python train.py --dataset="single notes of 20 synthesised instruments" --train_examples=78125 --codebook_size=1024 --activation="gelu" --channel_attention="se" --depths=[4, 9, 4] --grad_clip=3.0 --lr_schedule="cosine"
Rows from block 14, named by matrix and row number. Rows with one number belong to one channel. Each number is 128 + 24 x the weight over its row's rms, rounded and kept within 0 to 255. All counts start at 0. Numbers have three digits each. After the name is the row's rms in percent of the matrix's.
# convs1: first pointwise conv (model.blocks.14.convs.1.weight, 192x192x1), inputs 96-191
# convs3: second pointwise conv (model.blocks.14.convs.3.weight, 192x192x1, transposed), outputs 96-191
convs1.62 101:098146165102163112111168160117104184163125124107120140112151103178144148108137143107109136129137106073111071097174148163123154137133153157155166128114137124104124167156149123099103134141131135148137115134084109121124161129103122102077148111125122125074178122111118124125145107077087156109
convs1.63 099:130127160116155122136136102132150142145129132135149142080101203117143116103093118109100116130110096158151155146128136128109122121138137108084137131121167129108127063131166136097080157138118143148100140150142123119154137106125180135112114088153145123158101148122149143117124170145147162138
convs1.64 102:117161140156179151124131128149101181145130122128150108135167129128146077113155133115082143137098166130105105103080120138112136094105138130135129130130148197131124138150166119143120137105109126128109178149093153140116130110110095149149085100127098138143102156102109043143138127122131117125
convs1.65 094:144149074130129123128147122138117145153109127097105131138097165129097129097175095131124172135119119117120151137120117103108133145137129120148109125145116156108105114116118129111153140126140092116101138180136096136136072098126120090121112108154128146168140140111162130117112158163125127128
convs1.66 094:067126145139113120120105115140130128134139136136098106094137101122158150127088134114112123144109114108101122152097125091101073120122103107110144125178134129136124123165127145178173113118121158137136127149095131156138122111120138122134148104101140087144132109142097161141074100090163123115
convs1.67 095:140129110122140171100132133118110098139157154145144094088121109159156125129078148074095126101110111140112106171138152098124111139168137165114081126159116120121145107140098100128145161134139117143103122142117134053144162099165103133140132096138100127167134114147132146166137153172135099134
convs1.68 101:094147144143146127154122102151094137133144124078165184086141114149178114121153156134169100138147143111116096129111178103114111128120123119132144070153122157132152114117164122151114136079111119128089135133115140145138044115132154115118136087123166109152139123156117124133079143071131136128
convs1.69 091:109147122087049145146132113142106146161169126123091117130113096097129093138142164132102085126088153121089143112130136120110132101127140135135100132152084123138104118056134142127085087148101148135148155128164099108153119099159116116090149128096114155151130118122174119160119130152063103136
convs1.70 103:129091135119156152120081132101118107120113115088153137106161192121150115112137149149121123098145145141133134101130092146145106118170133124112104099122138123098099148124233091142130134114127143130102115121119135093174089119131129156162124102122069163153107151133106156135103103128132137152
convs1.71 101:090106110128150163087070103151136098117113134150114135148106147092136127099151142078116118191096165087121115108161101141152183142112118132108116113140091133126092167126185121124133098103160130115094126129128094149140083139118139143119120127157125107149104146137106090128134124128123123119
convs1.72 104:114160100128104093121116121120073139145090148148149137119160156117126123142140144179173148187098080118119086137182075086096170119139155095104135154127142124112159140112145112099155169085124126153117117166141136125135126112137144099118113153101170179135116106163122148139136086162141132143
convs1.73 102:102134154150145115140087115139186118110110150115123161149133146131144142171116122101153147140149137136124127076187133124125088108131140149142136117116094152167127102129143096103154140139174115146127151119164149139126105150132099149130146132118118129125092190132135048116139153172150120156
convs1.74 101:091118132092093135143163159120094139118103131114094115116105123148106179089096119134104130143133121109122080173117136110170126100106094183137139153117131135113121140131125124150174138111126165091107109119146160125128133098102141084117128111148136126133087141122124065128163106127171107123
convs1.75 093:094156129146095136120091138119140143134128146092087124162132110124128126124092133093121154113132195133170130136129121106091109132118119130131148119120133152173135141126156128110090085109125112118128145140106078077125160139137118127056095158143143129082158122095160143127083135119120104130
convs1.76 099:158134123098102205118077119126162130115114125163126132138091153139125111086128138138107096132164131140166147156117149142124121123112140117085129125201141131152125103111110130139141143114147145134156130126111103108114067169119115145115115126145146133103137138142119117153092112181123127174
convs1.77 109:172150155141125119124137128112097101132123144174122163178103054114125094140124082118139126117115098121131119151143171128098143107112132123123126141150131097113115131122075119130134133129109167144181133128159143197084116126107153116137124109153136124110101139139104003129151105110151117101
convs1.78 111:133140122163115132149145093157110103112116132152094081117178175132142114140120132063157106148070072095112132110141145071086116146087144102129126129099157147136121111125122121135117155119128158150096141152148158113104118149113147159094118111150119100133131093161137165143107141141132100105
convs1.79 107:143107157102141115153161103122134146118107128063148157139073128133157145127137142098151147131098108183148142123155186114138133139138131098144119157129124140111122093150157122102125133139104148131050143080151139146210110147122146135118137124151121128161135131173120151122119221110117120151
convs1.80 101:056111131125109140119156161156126139143099130177143133128123123114128106096135129091156121169070107127092091151111085164153174107152095130161143141111099139158130117150126140139153125122137107069158156145120158129172099141135108113131164151101139069130108103152133174130139149116141164088
convs1.81 101:133095143110112108124139098141111103128122112130126150088124084123149136122110152079129100120166205132090118157152168134089104101136128127163118101123141102121113146142127157117118135142165124132104131163167118135159090140161153111093153157154125121098152120080134139120147102130157122148
convs1.82 107:066108173097104154125137108152166139105111125117139137097131098099151132069138123140106127117106090165127118119160112144198200105155106106129123097145109078135117155156132063106127131109144117103160114128130167155097145109128128147121127156122145132156125135126096173084134129119144141139
convs1.83 093:079157110163126117080122129115101161127084132133082102092129129146107124123125136090103145113133142153135096139111150107139164168148087122156168091116170148189134138124121117135097086104111149128120148115107143122149159131141113110086125102098128131105121098114162099107115167153136114112
convs1.84 104:126100145133191169144121118176106067126126148116125100099154160119156165098111114111082108155150124137115105125136106167132107069109129141102133143084121138087130089148111100139119126084202100146164095073114093073160146099106132136130114145091138121111136103106130086096114107129157119114
convs1.85 098:109132169144145083134158162142225106146113124116147106097143136145147133158119103170126123089131055142115109126141117123187119164132118113146124121137145167098144099148145173121123111163159113150173121130102152122125072143107081123178154128106129131115097135126138196140120100101123137159
convs1.86 103:096129133126146159146135153129138120124128152097108117106121106112121081080084142086110146164159143103140152154108129126098125169120094119126100127128094118127141146121105119097095148146139105115104153168161159066138156123167113106136091150130086106065117111116163161121136124125132137113
convs1.87 096:121121099113125139120129153123141098168142143150143127069135152103180142155116116104115141118159100128168117119137137168125112084143196155120108105119151110134105149074138124116141103149137127097096135126144092120096123105136136125130120109120124119148166116098129128164123133117122129148
convs1.88 110:089137108107168127154120114144133127132135146133113113151091089108170113094162122112123145130200127135160113145132139142144107134164101115124124138132144103159122151075110137082132146134120136138062119148095077127085113122131147163125124095129141116157144147129151158146159188131133132164
convs1.89 101:100152161114113126127158119133151160147137071106143146121084094125103115109131112127095140098133117131145095163118132141136113131102108153140143166142119076127127142140070107124146142119105129099153123119123161134145115129130124117129167133138162161131133163104137129113105161132126126129
convs1.90 113:110156169139138107118191143104141103101130084106133111103117116077158141159098128195099154143131096114096085137113125133085096126150089154147116136154085140109086110144093123098131116122131135165145143179189121118114123146134131163124144132099142142137117122099135120146159142118129119139
convs1.91 098:073096131118139121215105110140088130117150105167127109154167122126066117102149152110150147120137107108126151111095134158113124117116129139141101146087109116152152130107128114103143093158129118092179121145135148116115129158125158084131167143133197080114146132148146096158115151116123137122
convs1.92 104:090101167142116087127107112101140109124134170132134142092142116119112129173136105092107127097117098116171160142123134113124074123102101181088137113123127120157103058168104111103178134123145169083114123118119104129106071137124126160129128096149137138102104146207127129141120151132139151117
convs1.93 106:096152183175126119122111134156096133152139126142115137078129115164098149132113157117139084132103088143124114111137130144100107120125113132143149082126115093116149045150079130112125162100128154106105117121094124122119159104131149135130137110142060145151123156103112115160102121163128135131
convs1.94 086:124143126157096160104123107159127134129128144128098107143129135085161099152132172158091120146075137128161112129119135099115162113143144149163134126151109117109073100114128129150153159113154134134133138103112137066119091109164148158111122108136119141126123132092156144158163131099148108098
convs1.95 108:226130111112155111149108118128120151103137111107116107123158132138144127145144125145140132138120154075137140126156109101127126134123130126131102129083132150089155124151155156108133123106118151099146103128133179134140123158155162134141114130121122146102103102165142090166145108137173083141
convs1.96 107:139119178132132101116123129163129122131126113110160127122130087124106109163123151149140139152130125113129111124130137124104142097117109123131117140143094073133092131135104135168109088127185129122084147154141083167104124112130065124144133168101099113138136128111082150108154102174139126157
convs1.97 092:153116114130086132170150116150152132150158122109150141141097141145086108142154173100083192163115113119127139103170129135111146111107147150107145147128145143144099143101128122094110157152139135160083136146122083096109110180152121143142145114148117155113148065179125118115135154114126076096
convs1.98 093:130099114104150114166126150137141170074112135083078122115108171106121142113097110170116128120118122095152101169053151115145120133173167121139174138139142147149136140139094137095126156101127103125117164113144157155145125080138129114150160114144117139154074115128153103139107140109114133156
convs1.99 103:131139136091155130137133148141111120127138112102104165157080177131141141085119127155129123139145100146135151165129143127071137100094113132133121112106167102139158145122144139072073170103101123105111122081146104175112107152127108147113116142149118133138101140168122199112121140138139138116
convs1.100 098:147120172135114153100120088133099143116141090142117093151113137143148147183136090130085114089112163120102092160122142140117156167092100159126154147162129093129120130150110140065122108113133145077104095174105108162131127112108149176147145132135139128090144107151139109122089140128160127142
convs1.101 100:100121148109132101118110115152132134138133126143115119194097167125118122106139125072138118066106110101165136135117113158158095111106127150167080144128163136141109133122148116126162111118141128090152141148148110178089081117124137132100134099091144137055157130125146085107152119119144102123
convs1.102 101:106109129121117126092147094130112125141156103147112120105082144147167162100126143082170166125138070162123122154138112122097066096092120113123109113110160140141172136106122152109082103141127134132113118149120132134169147119105148139144132167130130129128140152136105146124151144132122133061
convs1.103 098:082112141162174089136164169137136141146094121139137136161146142141163106091117113153122160119106129148098149128084129127142123166130099141148126102092164153100128112139143188116142128126087117107122161177147134137108115110111086122114139119120134128104140159136105141167113130113127172150
convs1.104 107:140136125133122106158163108104071153090129186099124115108146108128105100168128113119169117144126100140098130074141114102127149117122170125153173126144138145168147128127117117132145079145193156155079128120164138124106127098118141131094129120130088124142095095046137196077155125156153121109
convs1.105 101:123137141118137122075144129141107124100153142118134155185146117101171089138099108149131146155196150137137097120175195118096108090076110116141126074124095128130149089121123151136096131123117106123114111133092103121093156166149116135135117152130113106145114133128113163103114134133121120184
convs1.106 102:137141154174122074120124179144130132175139134121125144145120137126164102144146114092086124114100196121140159122144144118149112125163112203145082096106150111118148134149120101125101132150104065158088129100127148158089137120116134105076113142124133149086125122152130126126168125123133129126
convs1.107 104:113123156156138188103082136116132170151115121106165089107138063122113174086138108145122158108147095169097092128117139120137137171102136139171130120128174061189153145130130102131144131125115143127113103125153093130096157165101127176140125118152112132117133165111102081128131117128139115118
convs1.108 102:131130122138108125139082151143141082121146128177133156209119131110130098136149133087151128127100095121103088132116100122136109175136154136121134127132082104147088139143127115172146133113112130166129132093145125142092120160122121145127128124103160145111151110134133203120170116140111136131
convs1.109 101:095116153114110112093138127130190090171188103134128114108090096140108125099102114172101103107133109190111113134091126162126120099143119166149166147161131142108083138151130126167142156114078105128132125118159107144159150123095104145118126111125151115137120112081095148084138126100111124127
convs1.110 093:161150165096111119122155103131139094123126166183124136121162179158158143098110173149095139110167106133118148104095099125079153137100109169124136135094159145146134138135114109134139149120093084114178121164145141123117130128134107133139143144117084103135106100158140171113143104123113152174
convs1.111 105:159102095128117148135088155098102150186119113126121124133147138128134159129132078150136145134116083156136119151093118145155119145139119127113089138148157132144122153121114141162132099114098166110123154125125100157105098141163112104144133100153144130073152110093152139116117101118120108130
convs1.112 094:125111093094113120071097105104147156134110115128097148150145149145143131116103153109140101165112124136097111152116150113089133105180094145124141165149116141142108141135174123124141124137118119144145121093097118145157147158118150145105149093120109132154180137129107147122158139103085082110
convs1.113 095:093134151124130125120076123134119122137111111111161155203130156119153102130167166117125093144129169108127125065126070125153112168091110112178130151168102135148122134140134115155136120098137116143113129168126133088156108138136136143158099156103145148110144140133125155152097125099127115101
convs1.114 103:117127154132125145119110110137159084091116117135126102176140111120104129140128137123135132093126181083132169089101157146112138138124115135113119112132100119152119183121118163156104145159122167120161130152098141131047098143142148097107124088166101141134123139139136149126124076171124123136
convs1.115 105:138142150099165097117093100099137142109155115106126127140123121142140129115150128112126105134126150139137146095130160130071123102136142133128045168110154105134119127163111143198110134149110115116109153142099099175118180156142111156131138129157125128114139113109152173095080150118120121108
convs1.116 099:118129144129122118127117082132099146081138130086150145130164144129166105099105130119139118106102126101105145131108150113154150134151132153152126126138140109130168068145127146157129129151100137131117116100093116119109163190131157134117129137184143104167142142186120175114104129145113164126
convs1.117 103:087138140122135140120109143161123094063142127144142114203113152149116087151124164148127165107121187192115130161087142125105147140091122107121152136143100090125133134121139167103109146135113142140121154084170108110159097120127151159117134130139130111124099112150116126136104067120122120108
convs1.118 093:132115135087160128119092136141091133120187144145117126136106114148142120121166140118102150128146145083143157091097182125090141068118113113114181121144134091128123154116117153090083167149110140143136138142139168144128099175125148121148118117200122156124142122116111132139109146108111146139
convs1.119 095:107071098129131126109138135109137133126119142111152143100133090117144156098103103105118169105136135180075063132092139115127117142086116124123108165150128161128160150183102147161166129102118117186169107139137112152131151084118129120145114140128136110097093128116124113154113179109138096106
convs1.120 093:133122141123134131125171126128126138137102160114120113188132109097144146097100083148098119134155153190123126160111173148126120120124103116133135185169197145183152130136142112105149121123116137084142156088143105103153126134139142102119100138130150144127117137111095109122113138118130113141
convs1.121 105:127112158103120121182114158125161199117096078145110100232132133147139105118188090093089149135110183110141112130075137145146129116112128141126134106141173157114139138189127113167127081135156105125124126092123127089122156147189118107104119146137123132139115122148153138125127147107137110130
convs1.122 101:098097122091145119137133174149120121093117136144100122144151148148122171154142126154122154143127151100161173176091169131099143135108149129160175137164171114095127118124149133152130106140100106140128144180105131122177090152109135103156143092115139124129058163171099153128139164078111138128
convs1.123 097:150119170058145110147131152151126118125134135127115099121131115152127117119052152137135137145126155077081092148074125124134112125103131123145132135192118117123084135122119152190105145142127124143145100130136121141129149111128116106091134161108114136082131129121116131152122105166114115121
convs1.124 099:128137160073137105091127118129140158133104120188110144150149110130101149109146115173113129137125138121145167123135212132094103155134153058123135101140110155130120107176103138111110118155090122141112091121143130107136098112102138140132121138153118107084114119120116108154141120149103109113
convs1.125 095:142081119135135143125121141099113148134118145109172107105121143152154149117128101095123120172128089113168121117112128148119108079121181136207128147157107171138132120147170111138086115112095140142149136132111120136169111158110121128086111097138106118118131137149174123106090135158140111145
convs1.126 101:059113128159127125113136109158103133121136146130082188116112107107103136121122160149119115126127106138131163135135119136114107158103115140110102142140070108121149151123121128109121167110092137077129164114120142137105141110072086107099139108114113113144077141170116047159116175129092133115
convs1.127 095:129150123101131152145108116143106156126129114151143130149137120135178149132135097113094117118093106096091134130126116115087081119146111142140127108150112125130112144086113101117186128119131117144135110102137061099106143126094100128126138139148154157025139122149188141162174130107128136184
convs1.128 098:156141112094136123136120107125116114078125129117075098166129106146114105190115107131181144089158071135095160141114129158120064098143112166127142133132128117099123099118108144140157172111141104104110127123159113105137166116136125129116138115126130154126129156134156114104155134074118122155
convs1.129 092:079131094134110147115097116147162117125128119122155154109134106147122124143163143114132118105182126115152161127115142095138130153088098139116135130140121114111145111117161152144132126151103111121153128124134155104162132093171114170132126126120111118106140121119129150146160150094120067085
convs3.62 099:100147082134099116111140143117133181109129151069154167149181133144145100116145155156136147108141119137123149133121140088158124148109121146091015120088153161112126114161121128132141121140143136130118149129133109105134132131154116122117141136107154139153171141103124104151135157146107143174
convs3.63 107:136106120126133130117115115135135117090079161174160129143139162111128121164123105162118143105096144194136133141135143109138150175126132166121110160159114137178128150137117144134103155121104142114159136158111174147154139120111119146117140138135107156107108131118130133163129149099130146113
convs3.64 107:134135119121136152141141125122126106153092160147128100167133130118159127165102185141109101149158150081173091163122100119117122107123131142145122109128156145133141099128137136108072126127130160126100125142107086115117117148168137146149130161151143149148135114116107154130157130166157155137
convs3.65 096:117097121109177158103102114109092128154129135119086123158111109117132156155101138092127101121119127113096119130107127124135074179089105077071131108162124077131088141071125105110084133134098053096101142108127135140125121150109101128121141137140145121091148109103123143090120134110153112106
convs3.66 096:164106146123177103158103121107122141180135092123172121142129090136093129097141136144136169093105126131111095131154106135123135108142150119128146152126155093099173106111148174117077126107141138099108079096125114108172106110102149130153107137116140129140155092077157127136136103149113122164
convs3.67 091:146134114140125158159159082149149128164141126140133115155174138157153127158101117120129125125125120125119126149119140114076117129126123092144103139128073175127141150133146131139127158079096122127110141088138128088146103081129105112151154096127138100137170119129106112103122107090094121085
convs3.68 096:120120147120160114155108138161171154139110145135116085148113135096095144126157141112099180145172118122135091138121085136144136143176117109081147147108134099094176083158106144128158131132073103177117124134117157122102127164103111137115147134161152153125123130116113105102108105159143169072
convs3.69 095:136141131061127129102135138112141117163114147116165154101165118109117127163142102110131152147108091125121142169121120174092153117127187139106089144145126097145118133125127135107101119109123137113165135121143130107086138117126155113162120150135136179127183155136140126179129112134144096128
convs3.70 101:118062107111149119106137126146130150124123137110111145085105099133157134143153131114143147136131138147102108107129151108092120141132112132143159148142111093113090120094213160110147108108118163110107189091147126113098114095136135129134106104158146160104127155133150125140118164150128114144
convs3.71 099:095120150112097111116091148120159167081071128121141131083161116143145122141126109093118117155144130180117105105077117116116164152103148124124131129125141092156099146133202125121141113125119136108159124120117172105154119105106132107096125152120081129120110134097112189101151149118157109085
convs3.72 104:135173155144128144100131127116116135123112141117143115162149128110092113129130130134113147137115075137115155129167133169083158097125141147140126138135107115164141134136154127121135088182135157127122105140124095092142143149090124079120175085135174079160192140135122165120121123151091102164
convs3.73 107:144103134159149075112139107122137159155134153112125113139104121146153111148079120115139103168171089141115091143164136147144087162162167113136109146180132110105159085134110115097130076178165101122091114133145124148114141137144116082125128118122120122116123125169161096099138136152135132131
convs3.74 097:163158138127161142147153139144103138134152125128166119088183147131124109135140136162185118159165127116145143174151126166117149105110112107115142139052107113116100166149124088141098105133120130127124125132091137137115176136120169174151130104171102094166098077166118132146153130154142113151
convs3.75 105:116128114103105132139191126102199095115097102157107139147120156130118089097112131109161116136122113168116121132145103124122153108141090114141134145131072157173154133109109140083106167135142112162161114134162086125119106111182139087171126131111126130106102107121127152149107119150154156141
convs3.76 103:149067143113144141151139121156129146118137127107176133153123115104096121108135106107126139117182122092144134111128097129105088103137111154153121178055109123141131138144128166136154128147082139147116110162176112126157127102136118083129152094177102154120119113121087142117138131148149117143
convs3.77 095:158120137086090146092171130099112108152157151110139138161144123140177142090160126109135151141121138143166168106119122132123154072125125121132133093137151138120122129092188111123123145099097143109136148126094137179119126136141147140091145167098151125144120114106164003135148130141120107136
convs3.78 110:137109128169106113107141118123080091144134063129122155152164132127162121138090121157128128112155162109086131105160100111101148119138146125140116136142063099181144140131105127103144131080116126154121084128120116128145171105116127122111131124120134098109112103136142147129100159115107109160
convs3.79 111:089106111082118158141160121132137149046175135085136154127142132131115130121147116139125078137123143110159135112169160112110133073135129167135105133120108154131176155118176094147118142128081151155117140112121132134105106130145113148105112114108129125175154113165164120145130135131098132103
convs3.80 095:145152117097115097131146127154086163086148163135116124142110125122181130116132093154104150088158148146124141151156127158154145132121121160130142159134161158175157107149110136128120120093115162116150156115176132128104115124137139151150146104136138102119140134113121167139142143146125085127
convs3.81 108:083111118101142115153152141144125110134139133103145156160112145121102119142125144126099130117129082123152083141126198128131144110153127117142174100162128131140150118156087141163148162131115152133145134143105090077176123144150151090120169104148092133124123127132137143124117063102166118109
convs3.82 101:149095073158104074135140116126068112152184140144122145152108127111155160136101111175129146127127138117108134096151121102172086113122168135123091083123054106119096142133108124150121138070141158160118107146172143145094139153119123156076092126135110132112098150141133114127121105119120143153
convs3.83 089:149126113133126133148124165121139108103128153125148115155148125162115105118118102127199126146178184181115141159134155151165164148165121137132125081133147122142149158136144128130151139108082133077149137147121130151115143146105121132125097107138159129117156135175109116099113150131139120115
convs3.84 103:126135106215168119093124153122122204115103129159142120151117134115151115141119125125097144114097139138089138134118146102168082126119178143152137097110110114111112077125106096114102099108170141160142113125164127132146096096113131146102113140098136104140117114087116113139115113066094119139
convs3.85 099:111164130123151105145148186102164134115125163119098143104122128124168156114152104121136151144194168088158118143159139129145114186095119155128144178157158128137084154097145107124144111070081099116140119163133160111141114147150100124142132105158166126125121126143130056121126120162138139123
convs3.86 103:098099126113128134149150100103148109096147121138148109105123065098134114172111113102114087148123089110120103128115148121107141170124133110134152128120124124143133113130101111133102130118126120165145104135173113119119119126116116151089155116146084107082130120146083130115116189094117134150
convs3.87 114:095144165128162092137152134122130124162119132118124129148146141115143136121087159136118108147144193164078108115111144111102165097128091127129116115108140152152112149128093141094161176151135127149149094125142135100159131100117118129129193145118106096114173135167134164155129107131068127110
convs3.88 098:124142126155144169133124112134129177107150112122119131071101141121165124145111100122155097116101108137113124141143143113146133094094065156196137112138149165121079119084152119137152119092112135129120124146123123122144158158144090105159106081142085104109100156097169141099160116136138090123
convs3.89 102:140106070133096074142119154159119116139156081132146133129119126119110145099127151138112151147142164106147164164125121090150146138162100120083129133145092135096122133107147151131151144124090094169093092096108112134121104115131134087089132103109101086137093119162104112134131129145138113098
convs3.90 106:132100126128130152174136128094132124115105095147158105106081099115059103139130151175126130111122118143152109083146128187090129132088142134155112147139132128109126156182132100121125136152178150105158130139096102123138119162140149141151145130105155127130153136150146131140114111086132122109
convs3.91 097:153136130140105098156177158141132122114114102128114140130116147095147136144130099101145154123152127153124164136138111087140104177126131144103163146108122179079154114136127106098097112106098144110132121127143096150143135166129098123111147082134102157134149154137154124088148151104107140152
convs3.92 102:110101086159120152106109077119110139141122143116102072167124142095149138100134149092131120123112125118125115110141143126103084126139153128094115136110116118133167096138174139121103114157121122133109086147156088120118137061105124107070175134139129141144119107138162135134131135156150102136
convs3.93 105:154152119118135157178109139148145086119134112114126150119112129164072104150158114166111136109100138132168126137105104094118133074139136158110131130158145167136096100116123107132139127146138138079138146099167115128161148124138106108100119105134136121171102147153148168168137113122145119108
convs3.94 096:098116121117130138140130141133075139087129110097114111140132159103156154151138136113142121152124130147110118129146164198150120172165126125168095149134128128110151162127130130148105147155139100132142115158144130142144186112163109138112129076108125119074128156143113119131113142135143083133
convs3.95 095:186145183099163122126107141109126187130083115116171129096123112137113115149099150087108173104135077150147130157049138150124119143131118126099142127139137096153153132119129128139166140109123109109114116127114097108142137133125126126147129140141162164096131172150102097112135134120122097126
convs3.96 111:117142128148088127159154107083154108109108134104134102116158136118149151114114150163105105133174161183107162138139120108106088116121102145128097140160092118114147138140140140118135102107126122147147134110132116161165199087164091178111148139128100099113129130102130089142110103104099134102
convs3.97 097:111151160168119100103137189115149129112143132086100122092144078131116136072086119119115140138129126177130167132129110144140129126144139151151145130111129116133094142099120101104149096111105123126132124106109145132107113145161111126150177139118145074113105127123168118140101158130107083143
convs3.98 098:108122119152102160096140132163145124079117128103110138088113114082083133141115123134121161145124076102151114120136143114155121160115164107112124115158103128108146105110133104122081147137144129115138152141121117109154091125104108143077138121150085149168139147113131127124094134148132151146
convs3.99 110:112119149104134107097140142135109097102105151125105140116136118147122119106177115146154117152121167126153163094127107114111153084145119119126128094137117142180128142092112121093144147130160105121157126169130098128107117147173077088174088070136174150122148127166188196133137123105132126136
convs3.100 104:135154158170146129149085129113078133183138100149109104114117142107112117152121099146159124150111123156106135131154112106092122112148144115173163133128089150164119128171150148142165089132146138121152132065150177127114143126104144136110152086134106099135126100130126132144105092114122102149
convs3.101 096:136130147142125107116102108136146124135151166144103120094140107136127126113086120142131147116099140157151097106233103139141104130148146113095138168099131145149139100164133143127132135150127114118139137124158109125119127174116154109143134126171174132154160158140141104113123164174150151123
convs3.102 099:100136153117146116141116117115115111195136123090153164144146148126115114113125185143116120117115109146106143130135125126129104125106130116091121138130113140199124163163126141123142157125136094107103103061149084142090141140178161085129104163144152159142138135143143146161131097166094123178
convs3.103 100:122133103121161134179123157104087105146171107136128124131140150120125155095127126126139110098088108122064106121140109114139150128168149152132165092111133152082136097122079156102148153139138125115105145137110131103111138089127163093130102136086125138112124111129140123142132175144166192114
convs3.104 104:121153131125169111095102129105160134132118184139159109117149112167119111103122139144191138140134127086164144118127101112145170129117199129144199119138135149117125126126160145130135127104105117143153127118163122107130114105131124103128153134167131092135165143111161143159156110201151124127
convs3.105 103:112141100116123096127138151096125129121144107083139095128142160119136136167146156145164139132142093199081106147110143106135117175109114091116127124134149130074119118144153074083126118125109116129113150122129117123107132133097118123125145159110084144137129130079112145131114099137142132126
convs3.106 102:129093124102112127102106148080119140138101118081163112134127123098128089124139113106093110117156146114144125098114086133106133140088108152166096120146103162098153143149128084077121120125126110122114111128113162117144111111103120110118115126103115127102133079109129134132144154122131200119
convs3.107 104:134137140074097112137141112123117092134099146142088142110138070097155146068107109085134114103104160106115156127149100150118142148124103144167122148121091144145089068108140174163101135123143110093062108144084157108136126137123080136135118166137126123086138113148158152127107136109084136116
convs3.108 104:083119118117141152139191161140109155113134113166124125137118103126115172149121140127098107165123152111159125196070107134125096131079119115107108088139080102138122131113135126101139126099100132127123150130114147123147175136071112104127120128140148092138192123114152153119104130147134153128
convs3.109 095:153122101115092120106097140144083115113103127083132126079152110136134143134143181175104131114123087130130127095145066121126100081121148105139106141105129091122104131140131133096149127131125134129132135126105158125134100097113118150103149124134134121139094142091131142094094149116136120115
convs3.110 097:071121132175175132134112105125171156117153158134109174097089170150096153187136142165122109125113131123101109107165117108160168149144142108156123131131147129132143174109146076118121134131150121141122113104174115091138161128107147133098121136118139111126143148086099107145162113131146152087
convs3.111 100:094136147158149146162164135133150145173163113128121163134141129127148151150125134148140162113125161090142150140132163133153147157173154110146152139146128141104095191099123157115134145125143126132084147135130152144122153110136110149125095133147130116114137144122117144107139135112141124172
convs3.112 092:162114126118105117117080121130123102146129129111116145114164113140118133142120096129092117113140129115144142094155149153153147136114151094162138124122083158121080170146119095106141149117136101156137156150143130127194071126125136121124110177140092139119100133113205127152134125142148148150
convs3.113 107:119135086129098103166126130133146162151074086155112133146157190138109136134127140132118165157115117136116141160145130151125139160162111166136134136134156177143121154144133149179124156149111128116099130109148153172106147121091108128146137140136139108159156170159148135126142148076100151116
convs3.114 104:127153197125131114140140133145125122167084118096188089175157139138119156099140178129126131118144114100136100145160113099106147101139130090103144093067114137127100136143124128120127098126078139083152145176157134123191133067147118082110111087110111110128169126121109154131126143149141125132
convs3.115 103:172160117146133110109103154128090188163160084150136125131139128164132154112132136113153146137139125106138159078126163128163154150134160128127198119151161078105126160105108106109129130164161141060144136150163109162122107146127101155144130117134140100148152145134095139145124132130124117112
convs3.116 101:127115119112128150125125128109094114123111116111165175138157105131144125127128131158064137109122169151138125133142059104133111127133120104104107085128083172136102143127146109101148152119130152161126142149114145076089125121133165153114102155117169126120127105147141138134105104144130164151
convs3.117 109:163167165118108133076137156135109121141132149099121129162169093143119099151110149124121121127103134173120115115135112138097081139090106084119155103138101119173133150150161144114133116135093152124143104084131117167077101146111145116173153150151170127113150141064150137112146181159142109104
convs3.118 099:096113132165139101132126130155144113118154137088119147098117120164126134132116084161100128134121109157127179141131122125137140144151139144124165117137134117183105138115100179103123077131079111108173101142121130106084185109123123148090136160088161118122148110130121130079120136121097141164
convs3.119 097:129169146127158151088169152153122123116120130121086146099130151072134090142196076126133126098116126154143129120123151146121131136130104122126125136135127123115104122092130119144131096128151111161116140171139193142131132141113124136135117093138089145131097105129130143107114142125132127138
convs3.120 093:152119142090169083133173124138114115132149172176129104156126120103119088118120111147163117138136122118141139150134116115105128115134116151102147151120149116086117171109144118129117095133097134161127103101094126124107187138140144137114101101099114118123101099101131113135124095149104177170
convs3.121 101:117117129105156142160150133141129191159157169139144166175126150132114158124129120126149142140101110126109152104127068137131112154091135139092114116138082128097136132117137125143141124134140104139148122103068159108116160144102102101126139095120127140142116101133140155129150100118094084115
convs3.122 098:160131141143150152104108122173137129105125114101191103136112141093133147115176097124117154108086119092104143106143140141147108146127122119076169103131122106160134141124135111171153115129149092153164109121168133107140089131135123127157118138181117122113179171104139113110152112143160136176
convs3.123 094:093091102129152081116107134109127117120096105116115154110164135122115101135121195113125142104130119122124110134122123141131162094184094097135094109109138123091138143087118102191137155141076092101160112132129140128163105096156092147094115157150123159115110093123125133153158122102133115175
convs3.124 096:133147153123122089124147157145116131121165141120160120087124122140151201187116124118146122118080148105123124144138113119090140144136171096100166150120132099149098121164103101134145168128078163128118122117104096104163132137139115089119128102160117120139192152130099152134156143148152119168
convs3.125 096:146138141150160137153144125116165128130134110110118137108117124167112137134139129087118131087112091125144187118143109123148121099120136106104104136109104128124138118121147095141144108091138105136132102135133136112147122202135104148121087160128188112086096135119172118152144116154140124095
convs3.126 100:126123111127091122133104118118131156128165121099096112144113114120163148111149134066092122148135128158132093115103099110159147142097119108195162133107141093118158101117129092156114165103120112140113166127115133123153117132128170117123137120148163086069139140130119171104143093128089173109
convs3.127 101:134109126120124154093162121113112099085146107091123138164125106131162125103129069093153094133134106138114106112127132140111081101146119119104147105118152109147109143128083136109072131157112119159115138086110133111119147134114082124133116147085134113112135135146174090145114081156097151118
convs3.128 101:087103095128104124142086147112131117092107085112149094140149102054130119098134141141210134154121142155145132141122082124075151170132152105152126161121118090118110175165085141113115141119128116105146124137131123112107108127117138120150104160106116143127137113143133107116118142130124113076
convs3.129 103:106115113160102123147091121141106112127120170171138124116114131100112115102109088149132121100061093168156104114112079122136125102102114112135079125104145140132141188112123129165134156111126131157139170168069130096133133169160119124101122122121122117136107088096135105082124119122124088138